Rows from block 4 of a small class-conditioned image flow-matching model, named by matrix and row number. Rows with one number belong to one channel. Each number is 500 + 50 x the weight over its row's rms, rounded and kept within 0 to 999. All counts start at 0. Numbers have three digits each. After the name is the row's rms in percent of the matrix's.
After each channel's rows are labels from the 100 images, of 14976 (inputs lightly noised), where the channel reaches its highest value: "responds to" is what is common among them. Only what is clearly more common there than usual is listed. The data: procedural textures in two colours, tilted and lit.
# convs0: first 3x3 conv (model.mid.0.convs.0.weight, 256x256x3x3, each kernel summed), inputs 104-155
# convs1: second 3x3 conv (model.mid.0.convs.1.weight, 256x256x3x3, transposed, each kernel summed), outputs 104-155

convs0.172 094:526433499476482478460496518539444499562452513512498440470511470445406500500565543503468480419483476465566531490496512461535490467386486576536496517398400443
convs1.172 019:483462474463525395484500537534583567509532557492431553419612475558559495480549471458586527501492389519419570500405567430547607543447511533607536508398520537
responds to: coarse scale; black; ground colour: black

convs0.177 123:476532524490530468511444497638508481515448485429560504533465526534491436454478546566489533472513490541516457504512474526497499493590485540485447480502526513
convs1.177 026:560403529550529499395491514498502599425437413423604445465523386521440496454465585500523365465472521546486563476444503437493392484408490427478455473519441512
responds to: seen at a slant

convs0.179 091:466451441486505466469490466534473434504519528551408427553566477469466507461567448541523501450456357493426510550596576502538439517456473570586546477481456442
convs1.179 025:532451506510508478576496464531520549526487484591498457450562535470482378504415545467457515515535544483554565421474487434469559525411401533490571487531534491
responds to: coarse scale

convs0.11 072:500497445511465469427485633492563438515479492478455476491490469509516524451505563497574480495529442561435465429534414473495508457486549559500482504505458357
convs1.11 026:500520528519475480439499538542382458542471550462525616587523582461630411449546605477541478520412534454516442382558469443539466563440516516545482525445546521
responds to: crumpled

convs0.104 085:534535519519486563483556389628500529451462516487422407469470548518529612452457587430495514556446454477506519529459477436590522534509483390440452491419503567
convs1.104 044:498553534409514549424493547420405387534557504465467448576600520476575554567495456512476510487447488514500473507514616489554507592538575492554543475448501512
responds to: black; spiral

convs0.142 065:528460495515547554508528331485490483508528478560503586591508508464466503385561500428439470500501540449543532485495514520551525347463489546424356513516471463
convs1.142 061:513520532545483503499533501526552443423437447550470463446486396519527460526483489512454548450589463463509473507440384443465476553499488436501459519417472403
responds to: spiral

convs0.155 128:418519507555470589579471535380587545525539558552542614520588565582490522588552570565497527453604519604511508517460634515573500598521512570603540472574476447
convs1.155 303:676466532437536471441455423617465444527483472435529478464472491531488583442537561450494486514627506449504556519474438536455575443574539548511449569520471618
responds to: rays

convs0.222 119:576483524539491574534434608550566533603462519530479581545535431537471362572566537503582554572680552515624600492525517668534495543525506559491494578583535493
convs1.222 293:433499458451532564440439409453571494448525462525530525453478523416467463627449427603546471500356433486560420529405500447462500631588445493526493477435566470
responds to: crumpled

convs0.18 083:473455537566453440436489633515516499413505514507518565437417479440443501367457466402504501530541453454499414424500362492450442443445526574471460441389526405
convs1.18 023:497440624556635495486446569499500516427483455521460524438530491529499487466575574500554481518592439410479569398464498467581445530507464476559374514470519426
responds to: crumpled

convs0.152 070:474527445589545410526450465578517441595474508477542452473547465520510479384537455519453541534544358527495539507491525535490486505499508520564484440534482519
convs1.152 014:593516413428519503547423503501563491506542469557463400540480423576556418423558460608514505441424527479451436530446475413569548546478485490498444546500428472
responds to: spiral

convs0.156 076:477467579547419521541484458554495551489474460475520492491536555475515446499567489421462507546592545532594553481517578470529537323362473539560483492634439487
convs1.156 147:474511455444534496510461448490522536466525540543444592549515446572513479383469476524428543444479539549492453514503408495521386555523506516474454480469502453
responds to: spiral; rings

convs0.17 079:428471508562463543448478606447461473500461505490504427467454453493428518478520510465515441406522376483515499427538460399532472379409555532518490478503527399
convs1.17 053:496481460467531561520523536406560482432513537470522520496504529542526442475552496533499442505498503412543520448419372472518470479556534427534404506602495491
responds to: crumpled

convs0.254 075:500392482491436482438561417337411516518480500436414405517514493399609495520587468437497540607524519502555472502422465566547473592439561569446549519520552423
convs1.254 088:527474505556500488578489436484538403481550574474510564475449495493600513509495552518537497487462451534429454578512509486517455488512497508555499476456564476
responds to: rays

convs0.203 109:587441478566388469484489562459689477471532487486450547515518532502535409608530475572442580503506470476546530452479489563479534434499507517415527636524419472
convs1.203 017:516440452430610477559456438549441472430393460495427600485498412488464628503534500543602429582480382404488395496450472460599454687507433525475408461458542590
responds to: fine scale; crosshatched

convs0.62 110:527412486511469463514466385410525426457430476452455479494421443457412529489503507418490530562593571563563516479508498437530484553509530581524574549576542395
convs1.62 292:435540589477508548517486595485431511454512475540543580535596568547576545547523534465484447497398429456578423545550459469446441506461469553430514387449502588
responds to: rays

convs0.15 090:427468480544418468479490594535471486510505446499460464508498543482528529524490475482556489450529460489492552478481489498441483470490496493561525527587512377
convs1.15 017:501488631507443557461465521436495564555531467402580563577457545482503458442544547479548463502509415503454458457560559548519429573471528475474493539396610551
responds to: white; zigzag; pattern colour: white

convs0.244 077:508386406501452493477567504473504478480449510463449476545513592423604570482506483478476557575526442424413422539486473471486499577364477577409460515481453450
convs1.244 044:547465514525506452601513448574467498418462565375520542500433427540477512531398486438485540498609520540426563442473456432483465553508491508592525589472564475
responds to: rays

convs0.146 078:475486459462540501526533388539408504511508499475535518458628499494484547503569509557423499518511425440561531474452490462573486420492604540535398480530451403
convs1.146 017:528442530534511424482516515538549564497578490591492523477391467516444435493510476544509541424465527420500474541511475435510583441503449491547427556517546491
responds to: black

convs0.34 116:467577384500606549530491531486397491529493505530596535508542563472445512488569552529555443495497574511536523480403527391552490488486415456479465514526500496
convs1.34 020:470475453584472627478524491499426640523553501510590466500528566523444497500545487541455442525559501446460523521456574539530518427430484393492509419548486453
responds to: coarse scale; looped

convs0.248 064:504444434529515460502510363468515483486464450444468541515568477540499525488494447430447499458525463482413516498539537429534471524412514460508479545532493428
convs1.248 058:490415537488514595446488489599481437541505578428529544515360435532487512345452542588404561490534483535520500481502427420418551510453565473489504421464558522
responds to: crumpled

convs0.132 087:537454494495571559478576482379495504499440532500375452445562590514550516429495445444402505500460504408430424504516523524503496455400463483473420540541460561
convs1.132 187:444495508466450506526523440634522475508613523433457612472451507530486557450475433439474518443505437542591476512471464521473495528484562508533497520532554415
responds to: rings

convs0.105 093:459518433393446490486560514544495412478508420534448412472570494545525562503458545426462496429511500474463559479443543520516473430492525456473563487480478514
convs1.105 020:452475524506501489420548562413400490518588466455424433532473519583391572563544466493479515534440505524557545516532541584531448539468557493458526590646470564
responds to: white

convs0.91 093:487581457451516476579553501500543538391516536494592555443528473468500464570524448449469417460524459553527500531441484492521467444524499543481524613496461504
convs1.91 018:522436503500541469514504423560438425541481523459496585444475629429514579589487478594398460459415455505482477457549505470532390461481478513494463459447499507
responds to: seen at a slant

convs0.219 107:477470457527573620389482443511439571450476553459425534483386556524487512509505439462451468521502580508561536488566499441409406666527480447513544436514430463
convs1.219 021:485511487473524549423459502540475506519508547435591534419446532488466475551507511436534536454445548487519591527558467603433511497527527517460509486559454456
responds to: fine scale; zigzag

convs0.126 130:534507460462567508421509433445436502530582501466504497496580496412646610588470488549492452396515554499518559494443459472526537529523460467443474448457470477
convs1.126 272:495589386557457495499501475507575462512471493529469433507455512516423441396473489505389515446415512504449517504508545533418388586477474439543546507508488690
responds to: rings; spiral

convs0.24 083:482429510578458425451537649642558493545604478464482510546450506532453509454501555486554480499572468489468558494466449505484465473415490570469489457525532395
convs1.24 061:436481523493528508460489533514464497505513517531531581528459484503564442482502490493504392604474507558580427412486470511485486592451510456508501562481509460
responds to: crumpled

convs0.161 158:625541542558571497618575638607505555636592576586575659541587600591583544491521470533526508354462539512498475486489523535503468486487474489499496500545447435
convs1.161 369:456448516463464500475523461714501479502472452496471529502481508527415526489511500464510471537521498517461528497509480480487513437438521496507594509427481483
responds to: rays

convs0.168 086:456505570438508535507560468665523509458528446352531557513462489585529496489437526402442520537553535592531581549477494547583542435496487498565553511534465572
convs1.168 037:487449452388529526388484504555472515484475455500463556459562491521455512532510556492510459507437486575492452494528430538485397501455419490456472509470460549
responds to: crumpled

convs0.178 124:514551380417456453424521497559529478491527447547439443487586494449499514582484495486547491439446427435482569506564512520479486421480468561602553546461416575
convs1.178 020:497406441438495518502465517428507531501514431540477520393489485516565363499551535513449545431463504422415544484478470479568612501449524497594574493365535456
responds to: coarse scale; black; ground colour: black

convs0.182 112:503356431499426463501502417473427487501469522440533520476477451455465546476507540545497500420504534529511538482487445443589482552444423511558487506467492422
convs1.182 038:462476466554515440504507614505548523495531511348416536465533468493524518558444460549586447554580455651527558588486583544515505424509472490477512546540480604
responds to: fine scale; scaly

convs0.74 097:515496537546496483524508544402586504490552575514424569473473486485487544529471485554509510485468421503525469464493522514443518472516496515493493583378443513
convs1.74 049:468535440507491464584505459675463523409439488411483514497473478487528527585421502511526555405516595529545512510416549504459482536574541481550532495537508588
responds to: seen at a slant

convs0.167 104:469445469478391473494516535436549555452527399481460510463536398467450533474472528472422484399554577535414647494489480454566606453449501436554532529511443543
convs1.167 018:389524527469547480424614534443515542621585511459488541509580500516485521581438505482577564561553464534529415521607518489523478457461564523550506571427431433
responds to: fine scale; triangles

convs0.78 093:531524486461465518579436564481595450531546479551492555426432498482571485487474508573428490412438476524515476520505524473538524523450429514529424549455521474
convs1.78 025:458453487566413523448541495510514490522567555506427465550530492476479552531500462486498533427497551530533488547462494474450477557521481519501377437561509505
responds to: labyrinth

convs0.148 081:562474512453467375499499379475524495464443472406437583488447464558473504507531408393486552501480513572494462594522482553549523458438482446440512525555504553
convs1.148 089:492572507369533510422555513451541496545527449478564446411572506476499498478489560579516471379540439514527424533526526545444476526526506536435411487542507471
responds to: spiral

convs0.90 118:539531481523570530481585548563617512503530509498460562466492477510571493488469497474454443428525541505491472477453448511470465562369429544494498438465492512
convs1.90 296:418465512449413377569451449471508486461473485574441446414491512470531534491527477564478492475506561482510503454419576507525501459525569515536475553557516497
responds to: rays

convs0.211 095:508471419516495492399439476471439456510525519486561407461491519419541518488516573541460501460513495545472511543471467499424476465490434577528537636551499469
convs1.211 017:506599529452473567499543549459594452518542514481570506554539540617458494576523480461522421567475424523526552535434555520522440558396442436604399560475414456
responds to: fine scale; crosshatched

convs0.216 114:474544472481598530502477460503434436488479475463533468455468529496437492453539568470468462385517536471547440429493470489422439581529501520489529500482543436
convs1.216 032:494518504471518486465463518518467401560559459498541485555434553448502513534494498485607515520514609453465527440490486620422523575584504492566528390517460522
responds to: white

convs0.134 065:502437523497558486530478388537568515570451461508524581496480502517520544510441412564478472527530521505557560547501391444485437427443503480438430513561451502
convs1.134 025:542533521509460563467496505495520418522536446606568540504493478500468433441545460500504491476369433450460386566497456521489475518444555578475527448509486559
responds to: spiral

convs0.52 126:419546524540447541497580550458417510433478551530504535484534507478457482555583594584553594580673582547622549529516552570558548701503500484584462559603569520
convs1.52 276:476487407489488506549456440471422493570571501448510467524524528508496512538457450499536513492404427487478483457425486412476478542512496512606550454480596537
responds to: rays

convs0.123 092:632497523404442528513546476451505514491542555552506488585579546543517505553429502501444468458522471461501434496525477403486471594502493436492505567429484602
convs1.123 018:533480459479540541411501536432444524511570481542387462532578551545550479502481495559479601403464522624424511579432582632487471525419513486600504546538463515
responds to: fine scale; black; crosshatched; pattern colour: black

convs0.68 105:524555544476554469584544401581505457569532454517525551496513473555499509533487508507473461472534469464453361458519506527459482466467506549528521487461503497
convs1.68 019:551557448491515525465454502502531398440440576500538468513492493511450539441518545520560480540494446485545412566574414542521462455481554492535530531500450525
responds to: fine scale; crosshatched

convs0.93 082:480593519468518434596462503566493445509559498468501501487481414434516526585570577562432480374492487518425481495505450579479503423457518506504524545546426451
convs1.93 019:513464480495507490436494460446465585466503389563502490531481509485511481570486475514495539514451467452508461533461481511535453566510530488516459574562579497
responds to: white; ground colour: white; striped